python train.py --rotation_deg=5 --method="simclr" --stem="single" --downsampling="max" --projector_hidden_layers=2 --weight_decay=0.2
Rows from block 2 of a small self-supervised image encoder, named by matrix and row number. Each number is 500 + 50 x the weight over its row's rms, rounded and kept within 0 to 999. All counts start at 0. Numbers have three digits each. After the name is the row's rms in percent of the matrix's.
Before each channel's rows are labels from the 100 images, of 14976, where the channel reaches its highest value: "responds to" is what is common among them. Only what is clearly more common there than usual is listed. The data: numbers of one to four digits printed on busy colour backdrops. In brackets: how many of the 100.
# conv: 3x3 conv (model.blocks.2.conv.weight, 96x96x3x3, each kernel summed), inputs 0-95

responds to: black ink (50); white ink (42)
conv.89 096:511535512469444459507421608444501502464441429476468497477492465570408480466485465509492481492454474370435485429388449418487463477458499477434619467438464507557453519458427485523432466499518500423473481540430409546521434555417508360507452482478457422448463495508494436493479493458467487494

responds to: length: four (59); white ink (55)
conv.76 090:468395533356597504562565442542410469484528545479524492532475573470491412486455508437492500438513447493541513478477500530474451482515515490461548444467539448484385427385460559503468511414452450504481545474516537450535496500498540435580536448455510475486413506479499630535487482428552572444

responds to: white ink (58); black ink (40)
conv.90 087:533526473491418425466374663518489476495462424489439501414492399509472542444466439461484458494494512449451475515456434427527522416391517485489564545406487464489489519469523434499446459469533480422432420544481471533480419508432486494429438519480408482519497472494443469479446504479462424537

responds to: white ink (67); length: four (63); black ink (25)
conv.52 088:465513484557466469470456576542437496520496355496443463447507437366540489509444537482521468502491476502478464568573525527460416507530441425445446486474572514468554484421447449473481412474453523397402413499538519471503567505506432473436476520528503501518520501465571518513449500484415356547

responds to: on a plate (81); black ink (32)
conv.7 123:458343482407424529493516435540494495459484521480522450530458495467497481540524475496459372542565473448496514555478438372534491393519450484446501532439506474463413393449575538541495435403464413509491476463542481426399494557485501482527514467445532479537413494518453535457483464468522479513

responds to: white ink (83)
conv.67 089:520501479471426520562489510454505527520421419572519486476552376555513451475494411421451496477461508424531450452357503536483501521466563515472516445497489518540454551505453416459439521517516484483385517474461460530562468455506631481407494535408451487483524477586457473608467474479470417491

responds to: on a plate (69); black ink (43)
conv.79 159:489466506432455512451417548445489452487549476442539451528465462544459414508514555507509474373473408525494459429564537526374462470534492450421499398501524491502429490480450518446457486452475526498427555500448417517548515458378481448531408527567491439423423550472571438526432497454483503486

responds to: white ink (67); length: four (59)
conv.27 087:430503466459503418502515377551550453519523465510526468447513469667487483434406583492499492526555439493439486545535468474508512477535430460484564514510531453462466441488534564497447490426432503499430577443544514464503524433488374535541487465543495523484446599451513435437495475422394465540

responds to: on a plate (68); black ink (35)
conv.63 098:480515513433490482463441589517465462439396441478498509457451445492464508494434443477517451525400494424429523499429424340512473408476455475479515510439517462517430425463469541526451457423485448405431480489526430447404457514437450473541480464448452470496420444462459470477457467495423475478

responds to: bold (72); white ink (62); length: three (51)
conv.16 080:438496518445459458497464436531483492441410526444471489452461483391488453512437390471534418538447482472481568523416473404503432328415458526467518533422487515500437489423553520499503486453495493436503454475536465429408403499456444452494462511449442434538447438488486455459479501483533528489

responds to: on a plate (68); white ink (32)
conv.57 093:462345499460585425489473396555537521482496477473563473484451522328454446477440546536514555460485470513482518483541513545479497478517519507462497428523505472463403430456482575477445523484499502475361602444523504459558513454434490487592448448519464454416442537470510472488464463488556513519

responds to: on a plate (83); white ink (34)
conv.19 112:535399488495582467466561348513509448464547529489486426528452551512458505483513488420458457554652509502420466531487485476537466616451455489448461515415455444493551478464528453501482452418493445503497457519475443517520449535436453464421528510436469507503504467479492555401520514412414425457

responds to: white ink (63); length: four (61); the digit 4 (50)
conv.91 090:504448459443547439518428430500513452407508415488519462470411487623527525450457533474507513473481473376475507540500478418453473465457464468469440532393552444531434483339485495513490447530488538424468512505555477509472476466472414511505443497501409491533408543481569480513444522380507519479

responds to: white ink (81); length: four (53)
conv.93 096:549524508526544436489436443522649483493452445511523493487455436665476521484463448420488540537524514368468493499360455441518485580434485512439522522449460478552514533483559454484403464493523507461469506542531549506550409494448455538449456531452413528490467521483496546506456517412473469455

responds to: on a plate (65); length: two (59); black ink (50)
conv.58 138:525335513514440478505455414499469511514459413548449486478535461226512517465495459473484487498475436475486521476427477462488468445461503497431454494449509492501515496476443488501477546498482506385487439505508464508473456492445498363505483516460448454497481512514517421504502523442483461522

responds to: white ink (82)
conv.47 132:510468456587567575457416490485546437451435467449558515512458434532531559554507481577516585426400503444523553468457402484453480553522478416500485517478545429492548520457473582522558467532492488459495559525528531516519492431465455535588400445453502483520545482496468462521385496442398405568

responds to: white ink (57); black ink (37)
conv.12 068:423480424513500521478453410494520480418563479520567468457485406530525479485487502511491535483569481421522453477462496428447517491461505388461508478377611497483527518510438523458520539538483509427457583430467398503495452452434519438507461537484405447482525587570528456471505495396390426513

responds to: on a plate (67); black ink (54)
conv.11 128:444379509455507436447509575490457502470554504443490459467431535579457481473439556481528491460587474519454452479543484504453459479501439535441528455457459453459475462450458483379460456454458497509450504412448445487545500406431427472476508478541505484405411598403513451417507461410453427496

responds to: on a plate (68); white ink (32)
conv.85 123:467472425490486529490441469514592422473404480493565453526454448443493442590450465549465496477442461396500573516436481462487494543530448459473458543508580439495463525509566577473526467501446469430442582574518484505499494430419438520564413464474459485514493431478519466570388502510378415505

responds to: black ink (70); length: four (59); the digit 9 (47); white ink (25)
conv.21 065:493544437503468494531467456524440459446414517482461492431486360350506494458495423557497486483465526406515561510422454421547460421411513534527518549475486454485501532442517515516552542524520457400418471497506486512443400520473468482503449526464392477519536392508515417434449523524516483570

responds to: bold (76); white ink (52); black ink (41)
conv.48 074:518508505461475427482505411549422481499564493444418499391494515391531472464469487468532430516591467516529469489534565506532410415417467504437575486433503504448439491446490407435475452525492516491472381441498503427457447484497471400401546590530476447487447508462523484457508520421438486548

responds to: on a plate (71); black ink (59)
conv.81 109:508335545469570473522498531579446473489498507480483448491502547468514503487433499454462468544502409475510467510461435405523505458448502497408583528327517475480477387426511537555459521505454461446493461428541448452442472499520524470527521455441542448516423521539488487443500468431444616516

responds to: white ink (80)
conv.88 111:524442520544604481506409476457442508473431475445527531503543601459483575463489465439496543500416508533592427457455468536519596582454483546458510463400466526491563502462461470441472488553561452428578552461477607453516476515573524458435501486409515534482591503521481574473472504452563580557

responds to: length: four (69); white ink (49); the digit 2 (45); black ink (33)
conv.9 085:415489512405491517493523414573485450535526557527474383525468444548489430510462551547525484502490472510492559528532522499534502409615439461506513535580576428505404434473479537526501541462395540540427507468553444432439581496472367459551531531522549471498422539449517420488524525492426505496

responds to: bold (75); white ink (49); black ink (47)
conv.64 085:524471476402364558526473480470464510508498431594589520504553389570490446514510462455471425482531490434515468452401482526461534482502599441438535458505543508503407490533469490478458562521482470465411560451482434541541469483457620439482484524448460461470491518582477415602487482436480476493

responds to: white ink (60)
conv.36 087:497486452420491415526478568538543471460516486450464447400488545613489462455430500436492436487520451531517488542513517496489453447407422492419619525439460492452394428411562481458419495446462479499468453458516501442473457414451490482463474480493418516524432517473490533469433460378435465521

responds to: white ink (66); length: four (61); the digit 3 (48)
conv.40 080:409508460468532468504507314528578469469522484524531471496484464659512478480465541531476502543592414418424516517470453465500456461510442450485559521502550468487469440433534573507485504478430497490432548454547514466497504453459396524556505462546505487486459610447513451444496476411409498489

responds to: black ink (68)
conv.1 069:432432496491576485463409432515354516494519450488522478475483436566528536471467505504525427493451509443465462447485497385509518422438475507523526535434538535521468433402376569561485467495500546447531519412583487517405412512505498470566455535525489413524435556470505499508498486407439442503

responds to: length: four (58); black ink (45); white ink (45)
conv.49 076:460483492441396445467412445453525480452466439547603484478481397654463480512440487477505460464498509379410486423415467445470546446486465455436482501491577536507466467551408508501440505482528478453458630437504468487484440503433466456514446492487471506465454546491494432489468459430494526479

responds to: on a plate (73); white ink (33)
conv.14 149:509525516399453493528514518574522533402460532485511487520468515579524478521509466516527413555536450438510554576461420386577445398471458486472529538401506493484397390383589532541515474480450446464472480491553474435367461546519481526514505493402481495549444467498455465455515491472511523504

responds to: white ink (88)
conv.17 118:489499503472557561484484346505598517445396509494544480572410497479537450619481436564545523524465456393534553518430454466504449525523482448475368530497594463532463478481540511487554468557475465453416572533543498497486488480497439535507447479404522488507502475516462433589468467467423525493

responds to: white ink (73); length: four (67)
conv.33 098:509390538522563510454380462456419480493471532394502521484492580387489515494501501509488511444453471572588417383513472556494541527513505541447492463428546518449542435431431480439489467514510433461546522411426600460517502497509501447455489446425554500456520460481476585509463487471562583541

responds to: black ink (81)
conv.84 098:451505422571581549488416450484450421456421464444569491467477412424525538523476484543510555439378533455523527481471420465471491498522442500481445528464551434505515535469449568506525481522507457428490578475536488488467475429445462508561438446484474451520504434477477476534379445537392384574

responds to: black ink (64); the digit 4 (47); white ink (26)
conv.69 085:490486516458478423475474525535436475452430490497453500430451466447476495475454383499502449527514504458421502506452441366532456343408516526498534542440496524492441469437498482553476464469511466498452412417536429495385390531441471460474458473451477426528450456504436468447477440503538560522

responds to: on a plate (68)
conv.54 137:456459409532548326477487546543523467481486456493460488374475444515445507436383476489497519480540540501393465520490473456516509539449452494509499511500479487439529505517500427444451446440495499502460439488496482447511471430462429534431454508478467524475470527460456522416464515474423300512

responds to: length: four (66); black ink (54); white ink (36)
conv.42 066:439532472493561468450428604569423425455438509477461390434493475493495503445428499513460530478461491476486529454449439441519498457468449483490580467514550457503473492451530510506492521473485475304327473487529462463538449485474448486514455518497398424479488454464512425535446497525434514517

responds to: white ink (83); length: four (56)
conv.46 095:491462491388527469522521450496490470388487489507492480489456490568519507468460462465505434485523481397461474527466462399490443386455448520503478515420525476514371424297471507527483442469450505494460473459525493476436443487449415527509506499460452476530394506454543517483483482397463546507

responds to: length: four (71); white ink (62); the digit 8 (50)
conv.51 092:489477413489478458511456531567473457465541484451478458454497413481516452475451523440489446470453470605482532555630572544481524497453457450460494537472540467431456474458530513501485499439431482527446485504571487447549476460461439484466415491575354490581505449491548452466428502452434347567